Weights of a small CTC audio transcriber.
Model: 6.86M parameters, arch jasper, depths [2, 2, 4, 2], widths [192, 192, 192, 192].
Training: 4000 steps, batches of 256.
Rows from block 7 of a small CTC audio transcriber, named by matrix and row number. Rows with one number belong to one channel. Each number is 128 + 24 x the weight over its row's rms, rounded and kept within 0 to 255. All counts start at 0.
After each channel's rows are labels from the 100 clips, of 14848, where the channel reaches its highest value: "responds to" is what is common among them. Only what is clearly more common there than usual is listed. The data: strings of digits, spoken by a formant synthesiser in many voices. In brackets: how many of the 100.
# convs0: first width-9 conv (model.blocks.7.convs.0.weight, 192x192x9, each kernel summed), inputs 0-191
# convs1: second width-9 conv (model.blocks.7.convs.1.weight, 192x192x9, transposed, each kernel summed), outputs 0-191

convs0.76 [167 160  82 105 112 153 136  78 145 111 142 127 108 111 126 125 117 140 166 109 159 154  79 145 100 119 149 142 143 168 144 137  94 136 153 133  90 119 115 143 133  77 120 149  83 100 163  94 116 144 121 141 109 121 147 101 142 103 136 124 131  98 111 146 136  98 125 121 127 135 130 113  86 116 105 134 119 171  86 132 146 117 162  99 129 127 128 150 146  67 122  79 133 103 134 158 116  58 122 108 130 122  97 121 117 122 125 118 154 128 104 113  94 143 121  94 142 117  94 134  98 109 142 105 128 121 155 138 108 137 112 124 150 152 127  94 152 141 124 102 158 149 113  95 151 107 137 157 103 127 159 105 163 116 132  84 109 127 157 183 160 143 145 108 145 127 143 165 118 128 109 136 155  92 114 134 138 144  95 123 115 182 175 128 110 140 126 124 111  74 194 114]
convs1.76 [151 156 125 128 167 113 161  85 110 126 156 121 121 105 105 150 118 103 133 111 126 104 147 149  82  67 139  90 138 117 111 108 104 111 125 119 162 126 152 103 111 106 132 124 109 122 165 128 103 127 147 133 146 119 124 105 148 128 140 139 102 114 165  77 108 117 163 113 130 114 141 157  99 122 124 142  92 192 115 130 135 143 164 127 145  90 105 172 156  95 140  85 177 100 125 124 123  93 125 139 129 109 138 126 152 120 144 109 149 114 114 105  89  92  91 129 130 145 142 115 160 126 131 119  92 106 125 127 101 162 142 116 153 144 125  83 126 114 195 108 160 145  83  92 135 146 153 129 151  99 104 152 145 164 158 135 132 169 154 113 114 122 116 111 125 115 145 139 162 131 169 108 151  39  93 144 104 107 135 145 142 143 124  99 133 131 126  99 125 138 165 143]
responds to: "nine" (72); last digit: nine (41); first digit: nine (40); rumble (34)

convs0.179 [134 143 142 131 136 117 102 114  93 129 139 137 129 138  97 114 162 151 123 106 120 131 111 154  72 145 116 114 133 137 140 130 128  96 125 145 131 133 120 153  84 143 116 131 117 138  86 102 120 121 142 125 146 111 113 150 147 151 160 184 147  97 136 121  91 126 123 112 114 107  89 145  98 119 149 145 147 131 107  85 123 155 145 130 120 112 124 105 122 109 163  94  97 130 140 125 154 129 135 112 134 125 182 146 125 162 169 117 150 153 129 148 151 105  94  94 135 116  82 149 123 168 102 117 175 112  80 127 128 122 129 137 156 115 112 104  97 163 130 182 163 120  69 132 138 125 140 126 173 100 137 156  98 105 161 109 134 184  90 133 166 109 156 150 121 129 116 134 107 103 116 129 141 111 149 112 149 104 104  94  72 104  80 154 159  96 161  95  96  69 110 140]
convs1.179 [125 139 169 118 132 128 182 123 128  84  89 126 121  81 120 132 127 138 132 137  97 138 159  58  91 105  96 120 130  97 125  81  92 154 129 153 164  99 121 100  89 133 148  75 132 130 123  98 154 104 131  83 133 121 106 146 180 119 134 175  95  94 137 106  94 101 141 115 115 154 101 114 155 135 137 121 139 158  97 148  98 132 142 126 124 114 155 127 150 115  89 127 163 131 160  87 113 134 132 138 139 107 120 129 148 141 172 120 149 134 124 103 114 111  92 137 135 153 126 162 146 119 100 159 149  85 140 105 125 124 118 116 127 130 128  99 140 103 182 122 186 137  63  84 107 106 118 128 150  94 139 128 131 134 147 144 145 199 124 149 144 166 107 109 127 117 165 115 155 117 131 122 168 116 127 124 116 130 133 125 128 124 145 112 130 136 115 142  83 134 152 137]
responds to: "nine" (82); first digit: nine (45); white noise (39)

convs0.4 [ 81 123 132 110 104 113 116 117 116 117 139 150  82 102  79 142 142 105 147 133 138 124 114 178 100 123 114 134 115 103 158 127 100 141 149 141 122 131 119  95  96 100 115 100 107 114 125  83 129 111 121  97 133 145  95 132 156 104 120 137 125 103 150 154 111 116 159 144  76 110  85 150 103  90 178 132 118 149 129  62 101 149 150 129 131  95 118  94 125 102 119 121 121 157 120  72 102 120 115  85 123  97 144 148  81 122 148 151 166 116 111 161 160 135 113  92 132 143 114  90 112 141 115 129  87  78  93 118 113 129 111 141 149 163 121 121 106 146 122 105 150 131  87 133 130 128 115 131 147 114 101  96 103 109 159 120 143 118 119 188 173 141 125 121 131 185  97 126 142 128 115 122 131 150 130 129 126 185 106 107  92 117 105 140 117  66 141 117 109 112 110 124]
convs1.4 [141 158 144 124 113 113  88 136 141 145 143 100 147 139 106 132 161 129 132 114 151 117 161 142 120 146 139 118 135 139 131 152 142 133 137 130 122 134 133 122 134 143 115 139 150 125 120 131 131 131 152 144 140 128 118 132 148 136 173 169 132 132 174 129 155 143 118 123  98 114 130 141 132 115 106 152 124 147 107 116 106 156 108 136 149 148 129 104 105 130 124 129 113 135 119  81 123 121 140 139 173 179 145 135 169 134 168 122 178 152 118 187 106  71 111 142 135 154 111  84 159 162 159 228 152 127 136 146  85 161 135 154 129 107 128 114  99 111 190 147 116 141 111 162 131  93 149 126 187 116 131 180 160 146 154 127 131 135 132 135 102 159 161 132 152 107 133 137 117 142 113 127 159 132  96 125  83 211 121 128 143 155 111 146 123  96  82 137 120  98 126 159]
responds to: "nine" (71); "seven" (60); number of digits: 5 (46); first digit: nine (31)

convs0.28 [103 120 145 102 123  92 157 116 107 134 121 106 101 126 162 114 155  83 152 140 117 110 113 197 120 124 124 123 122 104 152 142 104 115 123 152 102 123 126 123 127 143 106 146 114 141 119  81 165 110 145 160 134 152 139 117 126 169 157 141 147  74 123 157 134 105 143 113 109 123 104 152 117  95 133 138 143 126 157 108 124 167 154  88 138 148  79 105  90 120 119 123  91 162 127 123 108 139 119 108 166 126 171 117 114 123 128 143 150 133  84 168 151 133 133 161 162 141  91 103 151 132 130 148 124  78 108 129 119 116 123 123 118 127 139 122 114 171 103 124 141  94  79 147 140 114 124 117 135 127 173 131  74 117 130 119 141 164  84 139 177 134 114  91 143 177  64 122 120 128 123 120 141 124 115 124  95 178 105  94 114 169  90 164 113  83 130 129 127 127  80 136]
convs1.28 [128 116 135 156 120 111 116 114 146 112 122 122 135  86 125 142 152 142 111 101 127 106 144  83 100 135 142 102 125  96 140 137 105 133 141 122 115 123 127 136  87 120 117 103 193  98 131 120 103 130 159  93 104  72 123 152 121 129 176 162 134 137 121 135 102 121 110 121 118 120 122 126 178 125 114 124 124 152  93 166  70 127 114 137 153 110 146 104  94 146 102 125 119  82 125 104 125 130 161 141 178 159 101 119 157 124 161 129 173 153 108 117 107 130 142 159 129 136 121 115 109 167 130 232 112 130 172 116 112 158 119 164 133 138 120 140  97 106 203 146 121 116 128 146 137 122 149 107 172 120 117 158 129 107 160 116 130 157 151 100  92  99 134 153 131  90 106 112  96 154 101 120 142 154 101 132 113 160 112 124 140 101 107 122 136  84 122 114 128 142  97 136]
responds to: "six" (57); last digit: six (30); first digit: six (29)

convs0.156 [117 113  70 110 106 113 126 146 107 149 119 100  76 155 143 131 122 119 168 153 149 102  93 225 133  90 142 134 118 124 133 147 104 122 111 128  97 119 123 153 109  98 146 148  94 111 138  95  99 119 135 176 111 170 135  63  87 172 110 133 137 100 145 128 107 129 127 132 120  92 127 129 109 122 122 144 125 124 148 102 146 138 168 140 123 143 105 166 109 127 137 149 119 162 116 127 136 136  79 124 118  93 165  81  78 104 112 115 151 141 100 127 150 119 142 135 114 102 121  43 145 115 122 105  99 138 100 144  80 115 120 116 119 128 143 135 154 135 112 114 106 143 114 136 133 149 136 132 117 113 149 102 128 129 120  98 141 123 118 152 122 110 127 117 147 160  98 148 138  92 120 163 102 160 117 122 150 161 124 120  91 152 151 157 133 100  82 117 122 113  85 109]
convs1.156 [138 143 131 142 142 127 189 137 155 137 111  94 109 180 151  89 127  97 138 130 126 136 127 175 100 120 150 148 105 173 129 140 117 133 112 143 153 124 148 152  86 124 133 119 120 101 135 133 128 140 108 180 172 152 136 119 129 122 138 153 109 110 154 154 104 126 144  93 137  83 121 114 157 128 105 131 143 165 129 136 106 103 175 116 155 114  95 162 110 146 129 195 133 125 128 153 116 134 142 108 106 134 140 113 115 131 119 100 134 150 123 152 169  94 104 114 105 105 139 128 111 146  99 128 140 111 107 135 191 145 109 110 182 130 145 101 123 177 156 157 165 136 122 108 163 144 134 152 125 137 173 122 170 150 142 156 126 128 156 166 161 153 133  51 111 116 113 165 124 103 122 111 157 141 115 142 114 163 112 125  91 195 131 139 149 102 154 130 140 125 119 122]
responds to: "six" (100); last digit: six (68); reverberation (66); first digit: six (47)

convs0.131 [138 127 115  77 115 150  85 147 140 108 172 114  97 130 123 116 115 130 180 125 127 112 107 178  94  94 128 122 132 152 142 131 102  90 123 150 118 130 154 109  85 100 161 130 122 129  99 124 115 141 117 133 142 125 103 119 111  68 129 149 136 112 151 159 140  99 102 140 109  96  99 125  98  95 117 113 126 150 119  82 143 175 127 131 117 137 100 100 121  75 168 105 108 174 102  98 118 111  63 106 134 124 126 129 118 154 124 132 150  88 141 148 134 151  91 109 148 118 108  90 114 152 114  96 120  86 106 123 103 129 136 121 136 120 106 122 154 131 122  95 129 114  63 119 119  77 119 129 127 119 144 131 107 110 127 140  97 123 105 169 138  97 117  84 119 136 129 176 117 133 135 122 130 127  91  86 143 130 107  87  94 131 135 130 148  74 129  83 106  88  97 145]
convs1.131 [130 131 158 122  85 146 122  99 150 108  92 106 137  49 128 121 130 151 139  84 125 108 113  86  87 160 110 126 143 122  95 135 128 133 142 113 127 120  74  93  88 134 130 106 101 124 105 148 165 132 126  81 164 111 110 177 142  83 161 134  95 107 180 121 115 146 130 128 111 146  95 124 170 144 155 146 130 140  84 106  94 137 130 124  96 115 146 111 127 155 129 113 119  78 124 113 109 149 123  83 148 119 100 138 146 113 164 111 137 144 131 151  88  98 115 137 160 109 117 105 139 151  94 136 136 154 111 118  85 139 133 123 128  89 134 120 131  80 131 141 132 125 143 147 119  80 130 155 138 113 125 157 116 113 148 113 138 145 117  74  99 173 135 100 111  79 106 121  93  89 122 140 173  90 101  99 136 140 135 121 135 140 118 122 168 132 130 134 129 124 138 168]
responds to: "six" (52); pink noise (45); first digit: six (39)

convs0.176 [132 141 164  97 151 165 178  80 180  64 131 163 155 130 125 152 126 113 134  29 133 140 120 103 183 132 140 117 110 127 144 141  70 163 131 137 106 125 147 122 143 130 109 153 166 127 120 121 109  87 116 132 126  96 135  81 123 103 127 119 138 164 129 139 145 113 145 134  97 169 159 115 145 123 128  99 134 142  66 187 165 115 135 135 109  97 129 109 148  97 127 167  97 127 154 121 102 106 132 106 125  91 115 172 160 122 129 108 122 122 143 131 120 146 148 142 133 122 130 161 113 111 102 139 116 129 173 135 123 121 128 139 141 162 116 127 111 127 113 124 165 131 108 120 101 133 147 119 128 120 112 121 154 126 148 120 117 139 169 167 132 118 120 122  99 138 157 124  97 128 118 161 121 104 117 172  92 150 180 109  91 131 105 108 128  88 123 134 103 156 114 129]
convs1.176 [127 122 153 103 195 146 176 132 136 125 122 120 141 153 108 165 151 137 115  76 137 101 104 153 181 120 169 101  95 128 135  95 113 174 115 132 125 110 129 142 112 139 141 108 102  78 118 154  78 141  95 153 137 116 117  92 104 122 125 117 151 126 113  98 116 148 127 132 110 160 195 143 113 131  99  81 127 141 102 186 124 137 119 147 131  96  83 112 110 144 139 130 137 141 140 101 113 108 126 135 146 131  99 139 161 147 145 152 159 162 128 116 114 165 140 154 157 132 125 129 144 135 112 133 114 115 197 127 111 131 101 112 128 136 115 111 125 126 100 142 195 123 106 113 100 212 133 103 160 112 101 120 131 132 140 132 140 136 159 136 102 132 123 172 148  99 122 110 140 105 138 126 144 125 113 165 114  97 109 125  99 121 114 105 123 131 127 144 131 194 129 137]
responds to: "four" (100); last digit: four (84); first digit: four (43)

convs0.21 [122 114 111 150 125 126  99 113 168 159 130 113 182 123  98 102 118 157  70 110 126 121 125 148 152  74 154 111 103 106 146 101 121 128 127 123 137 141  75  99 121  49  95 141 154 113 156 123  91 185 118 115 107 125 148 138 110 126 113  97 119 163 112 143 112 127 111 142 122 144 105 118 138  99 137 124  99 176  69 109  89 131 144 134 111 114 129  61 130 118 120  93 144  99 130  99 137 121 104 114 145 154  88 127 112 155 137 140 102 125 132 125 119  90 140 119 140 135 135 112 127 164 126 167 110 132 127 133  97 144 121 117 142 129 127 120 140 135 104 114 165 107 162 151 142 139 171 126 133 141  96 199 121 122 115 115 101 116 153 174 153 121 118  98 132 159 141 160 139 122 132 111 135 134 123 151 124  81  77 182 173 134 113 117 131 145 153 127 154 139  95 115]
convs1.21 [102 107 144 146 107 111 134 114 122 133 114 179 148  88  79 157 116 147 114  97  90 146 132  56  93 130 121  75 156 102  94 143  88 116 129  90 110 121 149  86 136 112 126 100 155 136 148 147 136 102 143  87 129  91 117 138 133 115 128 143  89 133 125 104 124 115 111 126 108 148 119 108 183 128 138  93 122  98 123 181  94 118 102 128 106 120 106 147 128 155  92 118 150 123 127 176 113 150 149 101 138 112 114 127 127 103 174 117 125 122 129 100 104 142 130 111 108 110 138  86 127  97 117 171 112 155 127 112 126 116 133 125 122 100 131 113 114  79 108 123 108 117 166 149 112 108 122 101 131 108 109 111  97  74 130 132 108 149 147  67  53 120 110 138 119 135 132 110 107 143 141 123 162  85 122 129  84  95 125 100 129 123 108 110 136 126 156 122 119 178 135 151]
responds to: "nine" (65); last digit: nine (45); white noise (38); thin (high-pass) (38)

convs0.136 [102 143  92 136 102  91 118 131 112  88 131 125  61 152 132 127 112 135 188  86 145  96  84 196 127 112 133 137 111 131 142 171  90 122 132 114  93 125 116 148 103  97 130 114 151 132 133  96 105  98 101 137  94 129 133  97 111  99 107 138 135 157 162 135 124 132 176 106 144  93 110 130  98  99 143 109 104 140 112  77 147 119 100 142 123 114 131 139 133 102 129 144 124 145 111 139  85 178 104 118  95  72 151 107 106 104 110 120 139 113 150 141 116 156 129 127 124 116 127 110 118 108 103 101 113 129  91 131  83  98 110 112 163 126 122  92 135  98 104 118 114 147 110 103 126 108 128 113 103 132  97  97 149 153 141 109 110 115  99 186 128 110 111 132 133 139 126 151 147 109 135 171 118 162 116  95 152 192 110 140  98 127 123 150 111 102  89 115  95 100 110 115]
convs1.136 [112 133 128 106 130 117 149 112 119 121 134 107 120 185 104  85 120 137 188 118 121 123 115 185 145 154 131 154 116 123 140 179 115 127 140 127 135 114 173 146 113 109 131 149 143 122 130 112 129 141  92 122 203 173 138 116 162 110 123 151 134 174 188 148 133 139 131 129 152 125 117 110 129 156 135 130 138 130 136 128 167 107 127 102 157 126 118 121 108 125 148 179 129 195 108 134 117 215 161 125 104 104 143 154 103 119 130 115 114 120 114 119 188 147 142 118 114  94 161 167 108 129 116 122 148 166  80 142 173  73 113 117 152 122 112 145 140 164 161 141 134 126 116 121 155 109 146 135  97 100 133 156 130 100 152 150 140 144 147 102 134 152 150 134 115 122  81 146 121 120 127 124 120 135 144 121 117 179 129 111 122 147 132 159 165 100 126 112 136 117 117  98]
responds to: "six" (98); reverberation (70); last digit: six (41); pink noise (40)

convs0.170 [139 138 121  87 158 163 131  73 147 156 162 123 117 116 150 141 144 113  88 151 114 115 120 158 114 139 114 133 120 119 140  90  78 124 128 147 118 164 124  98 104 139  84 129 123 118 109 111 138 143 129 106 142 118 176 136 128 146 140 117 129 102 102 129 135 101 131 142  96 102  82 146 122 109 132 150 124 146 106  53 113 150 166 119 119 200 143  65 131 102 137 136 106 108 136  67  87  90 107  89 158 149 101 119 120 129 136 125 113 110 114 156 126 124 141 144 136 136  98 151 119 120 106 140 128  89 102 139 115 125 145 132 148 115 140 106  97 133 148 134 125 112  69 117 103 119 148 132 117 125 193 175  95 108 119 103 120 150  83 123 161 131 128  81 110 138  84 149  96 157 128 111 113 120 134 129 128 154 124  94 131 173 128 137 143 112 129 120 114  71 121 130]
convs1.170 [ 93 128 126 130 136 128 120 113 147 141  94  67  94 106 114  89 180 135 131 107 152 102 109 201 140 107 137 102 110 127 145 138 108 140 136 112 103 140  96 129 103 124 117 101 122 139 122 124 106 121 126 170 148 115 114  87  94 105 148  88 140 110 133 158 127 108 119  89 119  96 105  92 172 112 121 138 120 163 125 105  64 101 138  94 165 132 126  74 109 162  96 133  92 137  91  63 140 118  93  96 140  99 108  64 152 113 120 136 118 137 102 139 130 103 137 143 145 121 111 130 125 178 101 142 119 116 144 116 147 133 116 154 134 133 130 132  73 121 152 163 151 153  81 160 148 132 147 117 182 135 110 152 143 106 126 106 142  88 142 142 133 117 132 145 125 115  94 138 113 122 132 108 138 144 122 138 114 161 154 120 117 162 120 158 147  93  89 137 142 122 124 134]
responds to: "four" (96); "six" (54); first digit: four (46); last digit: six (26)

convs0.101 [ 88  90 100 109 130 112 106 156 114 164 112  82 106 114 163 150 136 132 114 198 142 136 109 177  80  89 127 137 110 108 115 111 139 139 127 165 134 114  79 164  98 138 125 124  96 116 137 101 129 152 120 198 114 159 181 118 117 167  94 117 130  94 124 134 113 101  98 135  99  90 125 121 125 122 159 137 133 128 128  74 122 132 149 151 113 147 114 141 133 142 132 120 150 142  88 138 106  99 108 119 166 113 195  99 122 135 129 131 145 127  84 126 104 107 155 133 104 161  99 120 152 133 134  95 128 130 107 133 123 140 128 121  74 115 164 136 153 147 139  93 134  95 121 116 138 150 163 165 124 190 141 118 115 143 102 123 134 113 112 126 115 136 116 100 149 158  83 158 128 130 142  96  97 155 119 125 148  70 136 139 122 140 168 121 157 143 126 133 131 134 130 127]
convs1.101 [110 132 127 152 141 138 163 134 151 132 159 122 105 142 222 117 116 103 101 186 129 136 128 119 110  71 145 134 130 161 142  99 122 123 116 152 150 145  98 141 129 125 134 159 105 112 125 134 131 143 121 148 117 137 163  85  89 145 143 121 126 101 113 115  95  87 120 106 136  93 102 115 111 118 135 161 134 136 127 116 157 138 187 115 146 192  92 159 138 135 125 169 133 110 141 174 108  87 106 145 119  84 137  84 127 163 131 134 124 143 114 128 140 122 123 132 128 113 125 120 141 130 101 104 157 118 118 119 132 160 125 109 155 157 158 120 143 137 134 137 137 129 110  91 173 160 144 173 126 137 198 102 122 115 122 120 121 131 162 196 142  96 123  57 137 155 158 122 123  91 138 103 144 138 138 131 120 110 117 106 112 184 143 103 135 141 109 123 127 127 133 142]
responds to: "six" (100); last digit: six (73); reverberation (71); first digit: six (50)

convs0.3 [117 151 184 147 120 137 173 131 147  92 139 117 113 139 129 161 121 161 150  63 143 125 127 136 193  78 111 144 134  90 148 127 122 145 116 143 113 110 138 144 110 110 127 132 142 138 132  97  90  63 137 149 128 134 113  93 102 140 148 147 146 125 135 132 113  85 119 130 108 136 166 114 119 110 128  79 141 131 124 188 143 118 117 139 143  85 149 153 108 106 133 160  95 156 120 118 109 123 105 126 134  92 121 156 124 136 132 130 154 129 141 102 169 196 113 136 136 110 148 145 122 111 134 133 112  91 166 129 142 114  96 117 129 110 123 145 169 139  97 100 185 144  95 121 126 124 127  96 110 119 100 108 158 150 133 125 105 142 154 174 167 123 133 118 119 155 120 128 154  94 113 164 128 151 141 167 116 176 158 145 112 108 101 161 122 117 109 144  73 165 113 102]
convs1.3 [ 90 166 142 113 138 135 134 137 152 151 121  90  95 129 148 180 150 126 119 104 169 114 101 137 146 107 149 140 119 123 132 136  93 156 126 118 118 132 118 174 148 130 156 140 117  88 150 134 108 139 114 168 136 117 114  93 102 100 140 119 146 145 119 112 126 120 135  99 124 130 174 109 120 139 127 110 133 127 113 170 103 106 142 137 140 111 100 114 103 147 134 130 144 193 125 154 101 115 131 135 164  94 123 135 137 124 145 164 155 150 152  94 112 196 139 131 145 136 117 184 148 146 126 144  95 137 210 130 133 136 118 132 158 135 154 140 124  98 138 135 145 103 128 134 121 211 155 117 148 145 135 122 143 123 136 152 139 149 160 138  93 107 116 167 159 108 123  97 129 119 151 111 128 177 120 195 130 139 112 146  83 165 132 135 129 152 116 113 108 195 156 135]
responds to: "four" (99); last digit: four (49); first digit: four (32); thin (high-pass) (31)

convs0.57 [128 105 140 115 128 157 108 106 123 121 136 130 135  92  70 106 125  97 110 134 113 138 108 149 114 137 148 157 120 142 112 114 115 124 120 126 112 143 102 113  87 159  69 115  85 119  87 127 117 169 128 130 131 111 122 111 133 142 161 132 140 107 152 119 112 123 122 159  69 101  90 137  86  91 139 144  94 167 132 104  99 132 105  93 156 116 147  87 137 135 141  59 117 139 113  90 150  97 129 118 143 133 123 108 170 136 122 165 149 135 167 154 129 122 126  99 136 129 149 120 140 150 156 175 105  86 109  87 144 132 132 131 133 181 117 109 112 133 160 137 126 111  98 172 140  97 113 151 174  78 118 157  97 136 170 113 134 139 121 122 162 153 158  59 110 112 115 112 153 124 136  77 143  79 117 132 107 130 152 144 133 147 117 139 126 128 118 132 157 121 148 162]
convs1.57 [121 175 153 130 123 121  76 124 145 119 140  87 120 155 170 121 150  89 150 100 153 141 141 174 132 142 167 154 137 122 124 157 115 112 115 119 147 111 178 169 120 173 122 141 140 146 132 158 154 132 108 184 150 116 165 111 145 104 155 147 142 131 151 104 114 126 137  92 106 130 170 152 143 124 115 144 149 129 162 169 133 135 133  90 138 129 125  84 102 130 137 123 131 166 135 110  95  96  88 157 127 161 144 125 198 100  97 123 141 158 124 109 107 152 138 152 133 171 116 157 117 140 146 179 129 125 167 133 178 145 143 108 127 112 157 119  93  72 144 138 136 123 126 148 140 147 131 126 156 113 149 112 139 110 142 130 140 169 133 155  88 136 123 126 123  84 133 134 139 104 134 133 108 154 131 122  91 149 140 119  85 141 112 160 128  78  82 122 153 131 169 144]
responds to: "five" (99); first digit: five (84); last digit: five (74); number of digits: 1 (58)

convs0.0 [141 101  83 146  95  97 107 100 100 136 109 137 121 162  90 106 145 106 110 167 151 134 119 150 128 127 127 165 103 144 135 168 108 134 133 119 136 112  88 116 103  60 144 151  93 125 143 112 103 140 146 114 120 152 125  83 110 157 150 117 151 100 107 142 108 108 117 100 165 104 108 122 119 143 124 164 121 166  91 107  83 136 199 134  99 117  96 183  99 131 121 101 136  89 130 158 150  91  94 113 145 121  83 112  59 121 125 135 160 130  97 131 174 138 148 107 154 134 123  98 159 139 146 164 103 119 105 136 118 150  93 125 114 141 139 157 138 143 132  94  98 128 149 166 146 131 129 159 140 108 159 115 101  98 133 110 115 139 143 127 161 121 142 126 163 163 124 157 172 120 115 112 142 138 123 110 110 153 108 128 122 146 146 140 159 109 145  91 145 149 106 128]
convs1.0 [116 162 152 142 123 100 117 127 131 103 132  83 111 153 134 142 146 109 120  89 153 122 153 166 102 116 122 117  94  80 133 131  82 147 126 132 179 133 153 130 100 117 111  87 139 124 140 127 124  95 142 135 102  91  93 135 137 141 121 151 157 112 137 121 136 103 188 118 111 130 115 121 117 115 116 137 161 198 137  97  65 135 138 105 143 127 168 119 106 126 143 122 151 167 127 121 130 122 122 112 153 135 117 130 131 135 168 157 172 169 142 114 104 145 117 156 138 115  98 171 133 181 139 197 113 115 167 113 131 162 124 157 141 126 153 118 123 141 209 128 135 144  99 107 142 114 169 137 177 134 102 139 160 134 110 146 131 149 112 145 126 110 133 120 153 139 129 136 175 148 150 115 145 146 104 124 133 140 135 178  84 133 140 124 156 114  92 109  83 128 133 124]
responds to: "nine" (98); first digit: nine (49)

convs0.104 [ 94 116 117 104 132 104 122 140 120 110 143  98  90 174 110 129 128 107 164 104 141 103  93 224 138 147 120 117 128 134 152 146 114 114 123 129 123 116 153 131  92 117 126 137 126 127 123  94  93  93 119 132 119 164 119 104 118 132 116 122 123 101 128 108 125 138 138 153 107 104 143 138  82  81 131 128  99 140 130  86 142 143 120 136 116 107 134 138 120  91 130 170 106 156 130  84 142 144  99 136 105  95 133 132  94 113 120 130 157 130 110 127 168 161 109 130 121  99 108  69 130 101 115 124  69 130  89 140 112 114 129 110 142 112 111 161 162 123 112 113 121 140  94 111 103 135 114 107 112  91 115 110 130 129 123 114 128 117  94 168 131 118 116 116 121 166 120 127 170 110 135 160 108 178 112 115 139 202 106 132  73 122 115 173 123  64  89 114  98 110  90 102]
convs1.104 [ 81 143 151  94 133 116 130 154 148 150 118  84  98 178 133 111 145 117 165 107 141 118 124 235 145 142 107 147 106 115 172 175 103 151 136 144 136 123 169 165  98 145 153 103 165 112 123 104 131 122  93 180 163 181 112 137 155 126 117 124 154 107 124 148 148 143 139 122 144 127 133 126 138 121 127 124 168 133 184 132 132 126 133 115 157 128  83 109 122 133 147 177 111 197 129 111 105 162 144 110 109 126 148 157 125 131 105 148 119 136  94 121 188 136 117 140 116 134 148 171 117 128 124 156 137 113 155 147 178 110 119 140 151 136 129 144 109 159 127 135 171 138 110 137 131 151 107 122 122 133 115 136 129 149 126 155 144 116 135 162 171 161 134 142 128 167 124 147 126 120 133 129 124 157 127 146 132 192 125 135 104 128 127 155 124 127 132 145 112 131  96  91]
responds to: "four" (63); last digit: four (55); pink noise (41); rumble (29)

convs0.23 [210 131 124  68 152 125 158  75 113 137 139 133 177  94 138 141 140 134  97 117 122 149  79 123 151 116 154 150 122 168 130 112 137 146 143 113  99 149  97 149 128 162  98 159 150 128 126 162 141 124 131 130 144 131 114  89  91 149 166 185 152 130 146 121 149 156 147 125 119  97 119 120 141 130  80 144 134 104 103 129 140 122 113 127 124 156 126 106 118 141 173  55 132  98 125 105 110  91  66  91 148 139 131 127 138 151 147 119 170 143 142 159 113 109 121 113 162 130 153 129 127 166 144 132 143 137 118 141 126 153 109 144 104  88 124  63 111 118  95 146 145 150 108 110 113 146 116 119 116 112 158 136 124 132 184  89 141 175 104 127 139 143 140  88 146 117  99 157 108 128 152 129 149  88 128 136  86 124 142 111 135 110 130 149 136 127 152 128 117 109 130 137]
convs1.23 [101 122 134 155 140 141 155 101 141 100  83 103 113 146 175 133 157 128 101 193 132 145 124 119 155 133 120 141 113 146 137 116 120 137 131 164 165 128 108 131 112 143 127 135 129 146 102 104 138 117 140  82 132 152 136 128 132 187 150 155 127 117 131 133  99  75 145  83 158  74 135 100 144 126 163 174 170 146 137 120  76 174 144 105 146 170 152 131 114 132  67 156 124 111 137 152 128 108  96 137 154 131  88 134 136 192 154 116 156 136 118 128 109 133 124 144 150 153 146 129 162 133 129 140 164 116 149 100  82 112 118 133 116  78 147 143 124 122 149 152 132 173  81 120 117 135 112 161 118  94 172  92 146  91 161 134 132 167 146 185 123 134 121 117 132 115 133 111 152  98 127 114 146 143 120 131 117  98 161 113 131 144 118 142 149 123 105 138 129 119 152 157]
responds to: "six" (98); reverberation (65); first digit: six (61); last digit: six (37)

convs0.107 [100 125 165 139 105 141 114 132  97 140 109  98 126 122 195 142 120 145  97 151 117 115 103 151 117 110 111 119 168 107 132 100 142 116 126 131 109 106 161 149  86 215 102 127 155 147 116 127 142 130 108 137 173 144 127 153 126 141 145 154 121 179 150  88 118 119  91 141 120 100 146 137 131 151 154 156 126 102 140 103 149 149 154 117 128 131 206  92 159 125 143 173  77 157 135 108 103 131 135 137 135  92 128 131 189 106 117 102  85 109 156 110 151  99 115 140 113 123 154 182 144 118 123 102  88 124 120 138 147 125 170 138 109 129 142 199 164 121 137 113 121  95 109 131 128 104 162 149 156 123 136 132 100 137 131 137 136 124 107 148 123 101 114 108 133 116  92  95 112 114 131 126 124 138 167 118 139  74 133 116 104 149 119 119 110 152 125 138 141 103 138 140]
convs1.107 [124 143 157 123 121 175  86 109 102 102 187 123 108  82 166 111  92 117 133 151 158 128 109 131 134  95 134 146 183 125 116 106 131 113 114 116 109 124 145 154 128 181 130 144 128 183  80 146 173 115 130 159 134 139 181 127 104  94 119 146 109 130 135 107 106 109  90 111 117 113 132 138 107 131 132 155 132 110 122 142 141 132 133 108 133 217 156  96 125  99 124 114 104 133 118 116 111  87  81 171 110 106 129  81 194 109 110 128 110  99 152 117 153 123 131 123 121 127 130 113 120 105 139 123 127  97 114 143 154 127 179 106 115 122 123 179 122 124 146 122 107 102 111 146 145 125 108 147 128 119 155 109 102 120 132 118 119 114 135  97 124  85 131 108 106 129 118 114 113  93  93 142 118 148 160 100 128 103 109  79 142 128 146 150  98 130  96 171 152 111 162 134]
responds to: "five" (100); last digit: five (89); reverberation (86); first digit: five (41)